A small contrastive image-text model, trained from scratch: encoder widths [80, 112, 176], 4100 steps.
Rows from block 6 of the image encoder of a small contrastive image-text model, named by matrix and row number. Rows with one number belong to one channel. Each number is 200 + 30 x the weight over its row's rms, rounded and kept within 0 to 999. All counts start at 0. After the name is the row's rms in percent of the matrix's.
After each channel's rows are labels from the 100 images, of 14976, where the channel reaches its highest value: "top examples" is what is common among them; "lies over" is the class under the peak. Only what is clearly more common there than usual is listed. The data: rendered made-up planets.
# convs1: 3x3 conv (encoder.blocks.6.convs.1.weight, 112x112x3x3, each kernel summed), inputs 0-111
# convs2: expand pointwise conv (encoder.blocks.6.convs.2.weight, 112x112x1x1, transposed), outputs 0-111

convs1.101,089,196,183,238,209,239,232,198,127,211,195,221,169,203,226,204,213,266,175,164,217,218,194,213,197,250,219,203,152,223,178,210,218,179,191,191,247,162,204,218,183,212,179,177,237,198,200,202,215,247,163,205,194,187,184,217,180,171,177,177,102,207,191,169,173,150,214,170,201,184,206,233,222,162,204,173,201,201,210,209,207,202,205,199,253,250,209,179,289,202,203,190,237,226,190,207,102,179,217,204,238,237,199,157,222,223,170,207,197,195,242,121,191
convs2.101,096,191,205,205,203,140,199,200,187,220,221,183,187,191,191,268,200,181,236,204,202,181,163,118,205,250,209,142,182,200,224,196,179,248,202,84,177,169,231,166,209,218,217,158,176,240,222,214,210,247,232,163,236,145,203,280,185,197,207,193,201,203,201,195,232,217,196,221,206,219,213,207,190,199,188,189,181,172,190,184,196,228,245,191,247,239,261,206,211,201,183,201,142,194,199,201,195,221,210,224,262,210,198,205,212,237,225,156,133,198,190,212,176
top examples: banded gas giant; crescent; desert world
lies over: planet

convs1.71,129,228,188,222,172,170,214,151,207,187,186,168,220,242,174,182,209,188,169,219,204,212,160,271,206,154,165,201,270,187,220,216,249,180,249,155,193,254,237,190,232,212,235,219,125,238,162,182,234,168,210,207,210,184,237,190,194,223,269,180,211,218,191,206,166,242,226,215,190,187,171,185,205,204,174,213,197,234,270,197,191,225,163,217,167,190,247,160,175,225,203,220,135,182,185,225,226,230,195,188,231,172,160,211,218,178,240,208,150,177,201,243,219
convs2.71,134,208,152,185,252,173,174,173,190,159,190,188,203,132,223,147,213,209,204,214,199,272,139,174,209,221,181,213,210,195,162,165,196,194,202,196,195,213,194,261,206,146,198,197,178,168,226,169,172,169,234,188,236,185,133,182,213,190,191,228,141,232,192,299,204,212,202,203,230,235,215,211,164,217,180,216,261,146,228,171,192,233,127,227,223,185,209,156,212,177,217,174,182,192,206,234,189,209,201,190,225,220,165,149,216,194,169,217,215,213,188,200,171
top examples: cloud-covered world
lies over: planet

convs1.86,140,224,228,224,202,261,182,178,170,221,156,133,207,178,212,194,133,166,166,211,228,211,199,201,228,195,212,210,171,154,229,200,155,209,219,145,209,233,189,240,268,206,189,175,263,233,178,181,225,253,197,209,254,173,269,202,237,225,183,186,190,219,212,170,192,184,269,198,175,176,189,200,233,168,212,201,204,184,176,188,219,173,177,210,239,230,236,201,256,194,223,237,211,233,240,175,170,207,196,183,215,124,227,181,190,170,188,198,232,164,213,152,203
convs2.86,119,107,212,223,248,204,179,212,179,160,231,273,195,196,195,212,194,119,173,160,166,178,281,192,185,199,170,207,156,251,212,283,208,224,156,163,169,180,203,229,174,227,241,181,185,237,177,234,228,227,195,158,160,208,228,195,194,188,189,238,178,170,168,227,192,185,186,222,165,168,216,275,239,181,221,194,205,168,219,220,191,200,171,203,212,210,189,176,187,230,166,180,172,161,202,164,183,197,177,187,199,203,195,219,234,205,168,193,206,208,232,185,216
top examples: desert world; glowing rim; crescent
lies over: planet

convs1.60,123,259,229,180,160,228,229,200,230,218,157,268,189,281,246,242,158,164,276,207,182,192,169,216,207,156,210,209,182,191,163,190,180,209,209,191,213,183,252,216,236,211,218,193,173,228,212,193,188,225,205,240,212,180,148,208,204,223,267,157,237,201,152,174,169,155,192,191,184,166,183,245,231,213,278,200,198,158,204,197,187,172,204,208,196,173,133,195,242,219,209,210,168,221,207,172,189,204,204,185,218,203,200,163,141,197,212,171,228,175,218,209,181
convs2.60,112,191,227,236,199,192,198,186,235,256,238,218,163,176,146,254,260,170,234,194,179,195,264,222,153,201,223,186,212,247,196,225,145,209,173,204,188,214,208,179,171,198,172,164,200,250,129,203,200,191,203,196,202,227,183,190,170,235,184,203,216,188,194,233,226,238,196,157,216,193,196,113,202,203,201,227,199,224,217,209,166,196,213,177,228,210,164,200,197,186,240,267,184,192,225,183,248,117,189,212,205,247,169,180,223,203,143,171,188,195,175,263,199
top examples: banded gas giant
lies over: planet

convs1.27,070,243,219,200,159,198,247,215,212,203,213,216,157,178,168,208,169,221,209,160,193,190,202,164,223,189,209,274,242,196,181,185,231,127,218,266,205,206,169,220,155,203,221,212,213,154,217,260,206,226,234,211,127,229,195,152,186,208,203,174,207,198,218,182,242,219,232,205,226,178,234,255,211,184,240,204,162,220,242,176,199,181,212,223,160,211,221,181,178,180,216,196,208,247,203,247,217,212,204,197,167,140,173,245,201,169,215,169,119,174,236,213,238
convs2.27,110,182,196,218,158,201,187,163,182,205,194,273,209,198,231,247,218,231,153,174,210,169,163,173,212,245,203,192,279,159,193,199,210,212,205,119,224,124,167,149,145,168,158,198,282,229,190,234,186,214,219,193,219,192,148,196,155,173,211,230,180,172,200,194,217,219,180,231,230,215,174,183,169,171,175,190,194,206,172,216,253,186,177,181,177,199,237,136,197,199,235,214,222,166,220,214,189,188,227,223,201,193,156,191,237,187,172,205,170,186,162,195,186
top examples: cratered rock; glowing rim
lies over: planet

convs1.91,099,213,198,177,175,183,215,221,204,231,232,246,190,212,227,213,222,231,170,197,232,191,221,163,194,249,186,211,177,248,163,188,197,214,243,179,192,201,193,177,205,216,212,238,193,166,207,239,225,157,269,226,196,217,158,204,226,188,145,244,209,191,219,245,187,191,126,180,228,220,192,187,150,199,211,207,157,173,169,173,223,212,187,146,171,149,196,197,191,173,179,200,192,144,186,269,223,155,158,198,217,207,162,192,145,203,230,110,247,225,162,180,228
convs2.91,095,222,234,237,168,205,182,143,153,167,225,219,187,198,204,198,220,207,167,223,241,241,219,273,230,216,202,238,160,186,218,234,235,268,173,247,246,223,227,235,253,164,189,174,211,198,250,181,218,143,202,161,210,190,226,219,218,250,213,217,178,203,196,220,190,222,183,181,177,270,232,174,236,206,215,216,168,218,188,240,205,208,165,157,157,194,231,198,232,155,222,211,212,241,176,201,234,241,206,191,193,194,148,143,170,225,200,167,222,200,168,204,235
top examples: crescent; cracked ice world; cloud-covered world
lies over: planet

convs1.73,084,193,224,207,218,176,230,213,242,181,231,204,231,191,197,173,163,259,214,224,205,223,212,222,163,219,211,225,215,239,169,247,142,150,148,191,184,182,134,218,237,188,231,201,189,162,232,197,186,244,172,183,189,208,241,184,201,226,211,227,206,182,183,240,252,224,213,167,252,205,204,206,156,242,195,225,214,227,237,170,202,218,229,211,234,251,208,193,195,204,219,175,215,228,187,236,237,268,217,220,166,234,200,181,172,171,188,255,211,177,279,160,270
convs2.73,108,248,228,222,130,184,225,228,178,193,192,205,254,230,175,178,230,242,179,188,166,232,155,222,184,188,200,162,235,184,156,182,237,236,206,167,197,236,220,220,253,192,208,219,187,258,170,180,218,214,167,225,238,170,224,210,204,208,230,200,210,179,194,187,223,188,167,258,214,223,250,182,220,146,153,201,194,206,157,201,216,258,190,183,211,179,194,199,219,195,149,174,168,160,189,167,149,196,207,255,203,194,233,137,170,168,204,204,273,154,222,188,238
top examples: cracked ice world
lies over: planet

convs1.95,157,182,238,197,228,233,178,179,179,186,210,164,205,190,157,174,225,213,174,203,199,231,231,198,144,198,178,229,231,181,254,184,194,211,232,243,253,217,129,228,238,135,217,165,177,178,132,215,179,203,175,236,225,181,238,194,219,187,178,252,187,257,255,215,136,203,245,207,208,193,168,213,228,203,159,196,173,247,196,186,242,265,191,214,192,221,274,198,203,194,223,208,167,196,159,197,187,172,158,215,182,157,201,193,229,214,192,194,154,176,216,180,178
convs2.95,107,153,202,218,180,192,200,223,221,241,241,206,209,186,168,221,239,158,235,184,185,172,214,155,186,259,177,198,194,224,219,256,166,260,212,187,165,205,193,200,234,177,173,233,219,192,206,255,157,199,207,165,217,221,213,248,240,183,211,198,206,159,208,227,186,145,176,180,237,244,201,195,175,198,166,269,187,198,176,182,205,220,217,202,183,221,253,121,196,196,211,232,181,263,246,216,190,137,180,240,208,201,192,190,239,197,188,186,212,227,203,278,250
top examples: cracked ice world; crescent
lies over: planet

convs1.109,123,181,193,193,205,171,201,163,223,205,182,177,200,278,194,208,216,223,166,140,221,232,235,260,179,211,189,235,209,218,184,246,222,147,201,148,210,278,207,158,227,244,208,218,244,250,167,160,228,162,198,212,201,231,241,207,203,166,235,186,170,191,179,142,212,209,196,240,148,232,184,207,191,191,211,265,205,261,201,246,219,185,224,157,191,209,188,228,175,234,179,245,198,193,162,195,188,236,228,185,223,193,183,229,191,179,217,237,205,259,183,227,180
convs2.109,111,205,200,142,247,192,181,172,237,195,134,140,226,228,231,256,167,244,196,186,186,218,220,208,203,213,202,239,194,214,187,153,194,162,207,195,236,207,241,164,227,187,252,204,212,213,153,171,168,201,205,214,187,201,222,262,249,206,169,232,234,171,227,225,194,207,178,217,235,206,175,186,168,184,254,252,228,151,210,196,206,242,219,253,150,171,206,205,203,214,243,182,216,215,232,238,212,246,264,179,157,209,179,174,221,197,243,253,163,181,183,218,205
top examples: cloud-covered world; gibbous
lies over: planet

convs1.53,101,208,202,205,144,169,170,215,200,206,186,159,239,214,214,163,138,156,122,175,226,225,153,266,180,190,212,178,224,196,201,218,190,209,193,184,168,234,201,194,153,183,179,230,204,193,165,166,233,263,200,216,250,152,175,167,171,227,225,186,201,202,175,167,167,215,183,192,174,195,187,255,148,197,195,210,279,198,221,199,190,201,217,221,196,260,222,192,205,217,228,170,236,231,179,179,242,157,210,190,210,171,203,179,178,146,175,242,201,174,268,185,235
convs2.53,091,166,215,174,215,215,219,234,185,280,203,216,224,191,260,213,170,191,189,227,138,176,166,210,210,189,177,169,164,163,279,209,225,173,159,178,161,210,169,235,182,192,228,216,233,204,225,244,185,217,232,238,184,210,236,152,174,230,190,210,197,177,227,227,186,251,202,213,223,180,143,202,186,205,213,233,180,206,248,184,196,227,188,196,176,192,191,170,192,187,210,118,262,154,201,167,210,156,205,166,149,223,153,180,214,182,204,205,253,187,153,176,222
top examples: cratered rock
lies over: planet

convs1.32,100,194,163,212,178,215,247,176,150,172,190,238,157,207,200,178,155,172,225,220,226,217,156,216,196,151,206,196,160,190,161,196,217,183,150,180,202,244,248,168,200,216,233,169,235,221,221,194,243,236,221,171,186,192,204,229,202,188,247,185,222,230,169,160,232,214,218,201,182,144,147,230,214,202,245,236,215,164,235,205,165,169,197,234,205,178,208,219,190,219,179,220,189,245,173,156,108,281,201,176,250,206,176,179,194,171,176,173,203,154,212,184,235
convs2.32,099,200,227,209,191,183,199,221,209,221,185,224,179,227,137,194,236,199,230,180,201,185,252,211,173,209,209,198,209,149,151,204,159,204,217,187,150,166,166,173,234,232,229,182,201,229,129,248,182,175,190,225,212,193,199,170,205,214,169,246,187,161,179,187,219,177,229,191,174,234,204,139,209,200,261,172,186,174,185,233,199,221,168,185,297,175,183,193,146,194,200,225,189,178,272,213,255,116,197,193,188,185,217,158,187,201,182,195,200,179,218,260,194
top examples: desert world; glowing rim
lies over: planet

convs1.103,087,211,176,224,210,186,218,201,164,233,196,163,219,222,204,134,201,163,210,211,215,192,161,234,205,149,165,141,182,157,215,239,235,171,145,189,218,197,208,136,217,165,215,217,191,200,180,163,174,188,189,186,210,172,208,179,179,192,167,189,203,203,202,225,145,163,237,165,238,160,229,174,173,202,196,196,202,170,225,117,205,225,222,220,268,277,191,219,209,191,195,239,195,188,173,207,194,206,175,168,210,197,192,209,231,168,208,250,225,126,236,132,232
convs2.103,099,171,199,194,222,171,195,192,201,178,184,190,216,199,161,242,171,192,152,246,239,199,191,203,228,220,236,160,180,181,223,198,194,215,181,202,222,178,183,173,137,219,182,217,291,196,204,195,217,218,172,202,193,177,126,194,195,276,215,182,248,196,210,242,184,180,108,201,160,198,242,191,166,221,190,151,230,195,186,186,215,157,160,187,277,202,206,208,198,202,193,187,181,233,185,185,235,170,187,211,265,185,202,252,238,224,170,186,244,213,187,147,197
top examples: banded gas giant
lies over: planet

convs1.84,095,185,159,232,218,242,200,193,197,186,195,176,201,185,190,129,193,198,235,155,216,216,161,235,179,193,200,179,155,173,212,183,156,168,143,204,205,186,150,152,215,202,203,166,215,196,194,229,198,207,192,155,143,188,243,244,181,191,138,177,209,198,196,155,89,198,239,186,196,185,205,233,208,206,186,194,178,180,222,182,184,194,209,183,223,212,224,195,240,153,209,268,239,172,200,220,235,249,228,179,205,188,242,214,225,167,176,211,268,176,246,170,223
convs2.84,119,183,167,197,173,177,184,224,187,220,172,158,202,199,162,246,226,227,161,208,221,211,187,201,202,282,205,205,187,158,182,188,216,230,188,161,177,179,161,154,190,189,209,202,306,181,187,183,179,241,213,207,210,188,192,181,227,229,210,166,170,203,177,185,129,191,187,176,179,251,264,144,181,203,172,182,211,179,178,174,145,189,158,196,226,243,233,151,209,192,211,209,160,233,206,165,212,175,210,252,277,205,212,194,246,170,199,170,180,176,178,171,199
top examples: banded gas giant
lies over: planet

convs1.5,124,205,212,193,184,228,237,228,145,201,197,222,243,134,156,150,233,174,169,156,197,207,224,158,160,223,181,204,189,223,250,198,185,175,198,189,269,235,117,205,249,176,178,204,201,163,196,183,183,191,214,222,238,208,238,256,227,179,168,193,191,231,243,173,205,188,229,203,177,205,203,207,183,233,191,199,200,235,179,147,222,174,152,154,233,208,233,169,160,204,207,216,255,193,175,215,191,145,203,212,174,229,216,274,240,207,210,159,225,236,185,190,184
convs2.5,099,206,168,205,212,224,199,170,213,230,157,171,196,138,238,214,152,194,194,184,205,209,233,202,199,220,241,169,182,181,145,189,169,219,148,184,217,141,194,241,210,225,192,174,202,213,210,195,171,242,211,212,244,229,179,203,186,215,196,171,192,137,250,203,184,184,231,268,221,226,195,220,171,218,171,220,170,224,220,185,181,216,172,147,202,208,208,180,228,219,226,249,175,195,196,260,246,206,234,208,253,242,250,189,262,226,120,167,175,160,202,248,185
top examples: cracked ice world; full
lies over: planet

convs1.102,101,245,232,226,183,207,193,187,160,173,153,155,221,165,148,202,182,229,195,199,161,201,193,179,237,212,207,170,230,157,186,177,221,198,221,164,187,222,156,212,182,191,229,182,224,209,223,180,188,210,192,230,167,231,177,208,222,185,262,193,211,230,158,147,154,154,192,209,152,180,109,237,193,150,184,200,211,235,203,183,172,163,191,231,166,222,162,221,163,231,213,148,217,231,257,171,219,244,236,178,176,182,143,176,151,143,212,200,221,191,224,202,203
convs2.102,086,243,192,222,229,189,223,210,269,190,185,222,160,232,239,175,272,144,241,185,197,239,217,160,109,190,193,190,185,188,269,241,247,248,193,179,203,192,187,201,224,221,243,192,192,152,196,176,178,178,205,204,153,192,232,227,142,212,201,183,204,202,163,253,187,241,219,193,216,195,184,234,207,225,214,209,196,188,196,226,241,189,221,137,138,215,179,150,178,228,220,194,185,191,140,189,241,218,207,164,191,183,198,226,215,213,199,171,186,197,161,227,187
top examples: cratered rock
lies over: planet

convs1.42,091,167,175,211,194,159,170,200,225,206,207,164,178,217,200,201,180,186,204,143,206,182,193,189,214,183,225,260,220,171,226,154,180,210,143,246,154,197,174,227,244,168,180,192,230,222,180,210,244,214,169,204,232,159,226,140,114,213,160,159,194,221,189,183,166,206,215,197,162,179,230,165,208,159,219,190,204,187,194,167,158,220,238,233,176,238,185,196,208,181,212,296,201,159,206,234,212,242,233,180,153,197,177,242,223,217,197,236,139,184,170,203,185
convs2.42,090,192,221,248,218,211,221,214,215,165,237,196,218,182,195,240,183,214,221,223,214,199,201,233,204,209,167,226,227,170,186,219,237,183,235,231,240,218,144,184,172,206,215,232,180,187,212,158,269,214,216,161,179,229,140,185,193,228,232,188,224,245,233,200,177,180,215,171,216,247,198,166,234,240,188,220,235,197,201,259,194,120,238,200,213,255,187,205,191,212,227,238,235,224,237,172,200,188,223,177,170,181,170,268,276,204,239,200,221,157,260,205,236
top examples: cracked ice world; gibbous
lies over: planet

convs1.38,093,213,215,144,195,168,212,195,200,214,178,223,237,230,261,167,186,234,221,177,210,191,199,214,256,202,180,225,211,249,170,174,217,217,200,189,216,214,206,205,184,189,173,191,223,196,178,183,184,259,216,214,243,131,185,182,223,166,244,122,181,186,220,168,197,162,172,201,161,169,247,188,180,214,267,119,188,218,199,159,154,186,200,192,226,254,170,173,211,219,205,227,218,216,253,193,199,220,238,134,177,267,207,204,216,223,192,215,229,238,205,154,205
convs2.38,103,193,177,212,201,181,172,238,177,187,190,211,168,179,188,255,170,233,194,157,203,159,226,190,196,252,220,152,179,167,239,190,215,208,208,176,163,197,163,132,173,222,210,188,250,238,226,246,212,188,189,159,200,205,165,209,209,187,178,215,216,242,167,226,222,165,189,270,164,253,231,145,199,173,176,153,163,200,189,199,206,189,201,174,209,266,250,185,228,197,207,229,172,240,208,175,252,205,177,273,221,205,193,210,252,168,236,134,214,220,202,175,192
top examples: banded gas giant
lies over: planet

convs1.110,091,206,192,218,235,186,222,188,205,207,221,209,185,195,140,199,164,225,146,210,152,210,248,163,183,221,163,197,227,167,236,236,200,190,183,182,214,221,200,188,225,152,169,124,235,250,199,198,212,236,203,172,171,207,259,231,212,204,225,202,156,201,151,200,257,251,251,190,205,261,202,170,242,184,177,192,200,214,208,241,200,170,243,186,134,194,229,217,175,216,196,162,161,245,186,186,202,240,180,227,204,193,244,159,178,223,215,246,129,220,202,191,167
convs2.110,115,180,187,228,217,242,263,233,229,195,264,161,229,214,188,232,238,210,199,203,198,151,175,207,204,148,199,194,240,191,176,151,210,260,185,224,192,183,161,188,227,284,193,183,175,222,248,223,250,161,178,174,237,204,216,172,207,214,260,209,205,192,196,203,221,164,229,214,191,235,186,223,224,232,211,230,205,266,189,258,222,200,231,214,218,171,192,242,201,229,215,206,216,207,203,215,204,229,160,191,218,129,221,160,208,166,216,251,218,172,249,245,205
top examples: cracked ice world; crescent
lies over: planet

convs1.89,111,180,196,234,220,243,200,202,173,182,218,177,223,196,253,192,216,216,176,230,230,261,239,225,201,236,207,188,174,186,220,184,208,209,188,184,214,255,210,228,175,212,191,207,285,226,212,210,266,230,207,193,197,172,185,238,187,193,200,216,110,232,205,207,160,183,208,204,227,216,186,198,197,119,179,174,204,165,222,196,214,219,191,168,199,251,211,198,257,170,205,250,212,187,217,209,73,188,210,237,239,205,240,200,179,201,184,193,219,203,187,158,207
convs2.89,108,213,205,234,192,153,228,179,208,171,210,192,201,198,234,189,222,231,221,161,213,222,195,99,231,198,143,202,130,249,185,223,215,206,259,170,207,157,218,187,185,176,191,191,243,203,222,233,237,170,227,199,206,230,229,224,234,204,273,251,212,199,202,161,198,185,263,148,240,214,204,241,216,236,178,196,192,221,217,214,201,190,181,206,202,168,232,180,174,188,199,238,149,273,202,184,162,183,182,203,178,182,202,228,211,213,184,217,124,216,183,220,165
top examples: desert world; rings
lies over: ring

convs1.54,108,217,248,213,188,167,196,261,180,253,226,218,243,190,222,214,165,197,149,215,218,228,172,178,231,189,202,164,193,157,224,159,211,205,186,229,161,203,206,180,173,218,208,187,225,231,194,188,218,209,212,216,188,145,213,167,213,218,226,199,148,224,225,177,205,198,235,172,230,188,178,265,215,124,230,162,204,171,201,180,153,256,197,195,190,250,202,143,228,165,273,152,213,227,225,184,172,216,216,179,219,214,232,183,186,213,184,224,222,105,219,161,192
convs2.54,104,204,171,207,220,233,181,223,208,177,198,288,193,161,184,187,194,215,228,157,213,245,181,205,236,196,159,168,192,185,264,255,233,212,183,188,177,208,238,153,244,242,246,217,216,253,232,217,196,160,161,228,194,196,152,174,234,124,203,165,232,186,184,233,241,202,184,202,198,190,216,211,175,197,189,236,205,206,224,214,212,231,220,221,242,213,225,184,231,217,164,195,184,177,205,219,184,212,211,152,224,295,189,182,194,237,160,208,148,244,237,186,184
top examples: cratered rock
lies over: planet

convs1.100,095,200,223,209,188,172,200,196,224,190,240,208,243,229,139,192,174,231,183,243,202,231,190,191,184,190,181,248,180,220,244,225,223,242,224,167,183,219,169,193,207,221,196,228,128,208,200,215,219,204,159,196,229,166,215,238,211,211,183,256,205,257,202,243,213,194,216,208,272,214,132,207,162,210,189,213,221,219,160,235,235,268,184,179,148,215,238,189,162,201,162,202,187,142,232,229,150,223,168,203,228,230,202,225,229,183,196,243,148,167,162,183,247
convs2.100,086,206,206,217,144,184,244,197,218,195,202,171,207,196,186,220,274,242,171,217,236,233,222,235,154,153,192,239,223,244,216,130,221,244,207,185,198,131,225,173,224,160,192,253,152,219,169,179,258,229,205,202,174,249,174,246,243,212,230,267,225,195,212,184,234,233,213,202,160,192,175,198,211,164,210,201,180,193,228,225,228,199,198,183,242,211,175,176,175,228,205,211,207,218,187,213,186,190,228,219,219,155,186,165,196,231,238,202,214,137,208,141,226
top examples: cracked ice world; crescent
lies over: planet

convs1.4,090,232,237,177,204,145,186,204,143,211,226,252,191,172,248,209,161,217,189,222,198,183,238,146,218,192,211,195,200,181,218,189,159,224,189,135,193,144,210,241,136,238,200,183,194,152,173,185,203,276,220,190,141,257,238,169,236,205,161,221,168,235,127,208,198,181,220,175,215,215,169,227,195,191,209,179,250,235,199,219,142,223,199,215,203,219,189,212,154,220,188,167,210,214,246,206,150,221,229,191,217,242,183,223,175,167,223,208,208,188,215,180,196
convs2.4,095,162,210,220,186,155,226,213,192,166,212,229,230,156,197,168,224,174,217,207,189,197,200,197,180,155,199,208,198,239,217,245,181,221,187,202,214,169,102,220,232,217,238,171,221,196,222,166,194,190,223,233,151,204,211,206,208,167,173,149,216,169,235,200,254,216,143,239,255,175,219,183,208,240,207,249,111,185,174,217,246,234,183,223,183,151,220,220,151,158,171,220,169,168,242,193,223,182,183,228,250,208,214,194,224,200,146,174,195,234,197,200,203
top examples: crescent; cloud-covered world
lies over: planet

convs1.55,106,196,213,190,141,195,177,174,210,187,211,207,189,201,129,248,261,205,225,262,190,208,210,229,188,174,219,176,208,213,186,211,237,202,224,208,214,198,190,191,155,223,188,223,152,192,180,210,237,155,158,199,206,236,214,135,178,228,213,236,204,212,166,253,223,215,181,186,261,238,195,171,161,179,190,210,247,190,208,210,229,240,167,211,142,206,229,191,163,248,181,204,178,156,174,212,196,182,139,261,244,203,144,172,195,193,224,213,130,209,161,237,213
convs2.55,078,174,191,232,227,239,194,223,198,271,250,159,221,167,224,217,184,179,213,192,190,213,170,266,218,168,182,217,121,188,180,187,194,213,206,201,210,194,177,194,197,190,180,255,158,213,193,215,239,227,183,298,213,219,222,210,149,209,246,184,229,213,230,196,186,186,199,246,194,173,151,195,248,173,188,176,239,242,221,208,286,196,217,240,196,196,228,218,171,218,167,211,188,178,238,223,221,228,201,183,242,244,170,146,186,213,177,200,191,216,207,182,255
top examples: cloud-covered world
lies over: planet

convs1.18,105,231,239,203,186,210,215,238,114,226,193,250,222,164,230,223,242,195,218,235,227,180,215,191,223,200,255,199,211,216,195,189,237,189,229,206,245,242,224,253,190,213,188,194,212,185,205,224,200,231,205,245,261,217,164,233,230,201,171,226,201,229,198,215,182,188,151,119,227,209,187,214,130,207,250,194,206,196,210,225,184,232,197,210,225,279,219,223,182,165,125,176,218,168,255,169,182,198,215,196,212,203,221,217,234,198,200,230,201,164,144,215,197
convs2.18,096,175,171,238,235,161,182,198,224,203,201,157,182,141,204,186,154,221,253,184,217,162,200,232,252,194,194,189,185,177,169,197,214,199,186,142,176,147,255,215,174,224,156,196,206,194,189,245,179,181,131,213,163,181,173,200,216,184,238,167,142,225,168,276,166,164,196,149,211,216,198,225,227,214,221,191,204,154,233,214,252,216,145,199,213,191,162,171,194,209,189,221,131,191,168,228,203,202,207,176,189,246,157,152,219,211,193,238,214,175,181,213,217
top examples: banded gas giant; crescent
lies over: planet

convs1.8,094,204,217,189,205,136,230,214,206,227,164,197,227,164,224,212,122,186,143,221,205,155,135,223,183,157,267,182,216,170,211,190,215,184,180,157,146,203,182,146,183,194,199,204,214,182,214,184,215,213,220,217,143,177,198,199,210,220,139,156,233,222,167,178,171,214,177,180,211,127,159,198,178,209,190,194,195,162,167,182,223,162,192,198,163,212,215,159,175,195,193,244,207,172,215,171,264,200,182,220,214,159,189,207,195,146,216,196,191,151,128,185,208
convs2.8,087,190,183,185,193,185,204,208,169,195,177,235,188,210,198,147,263,187,272,162,206,209,230,221,192,196,190,174,219,191,187,253,203,226,235,234,223,215,166,200,209,146,248,198,206,222,200,231,170,186,205,275,161,166,218,232,156,211,175,195,155,200,185,165,202,236,210,193,203,209,233,223,201,166,258,206,159,212,202,211,200,257,221,165,144,208,236,226,143,214,186,205,271,171,220,208,239,246,141,215,209,201,175,174,221,204,195,241,243,244,178,260,183
top examples: cratered rock
lies over: planet

convs1.68,071,158,222,213,198,177,197,185,195,163,210,179,223,157,181,199,231,207,189,161,187,213,192,196,128,232,192,218,223,180,217,189,148,183,196,215,222,166,138,208,172,172,177,213,207,180,200,241,156,199,212,277,249,229,175,213,205,244,172,197,249,198,186,183,235,210,236,166,224,229,243,224,215,164,149,235,199,236,153,196,211,240,193,208,148,152,205,188,200,189,170,136,195,149,216,189,213,178,167,187,185,212,190,268,277,171,171,189,164,199,198,142,178
convs2.68,086,133,202,190,211,228,200,285,204,216,183,210,170,183,173,258,220,228,189,161,245,169,251,191,200,205,230,238,238,247,206,183,216,193,245,168,168,149,222,192,191,287,166,226,246,165,176,209,158,211,205,193,216,210,198,173,200,250,196,139,208,177,187,198,152,188,199,179,192,193,216,211,206,224,225,204,191,242,184,179,240,227,233,192,199,219,217,184,235,201,233,209,263,246,208,151,226,150,195,226,175,171,187,173,218,223,170,158,225,195,164,161,174
top examples: cracked ice world; gibbous
lies over: planet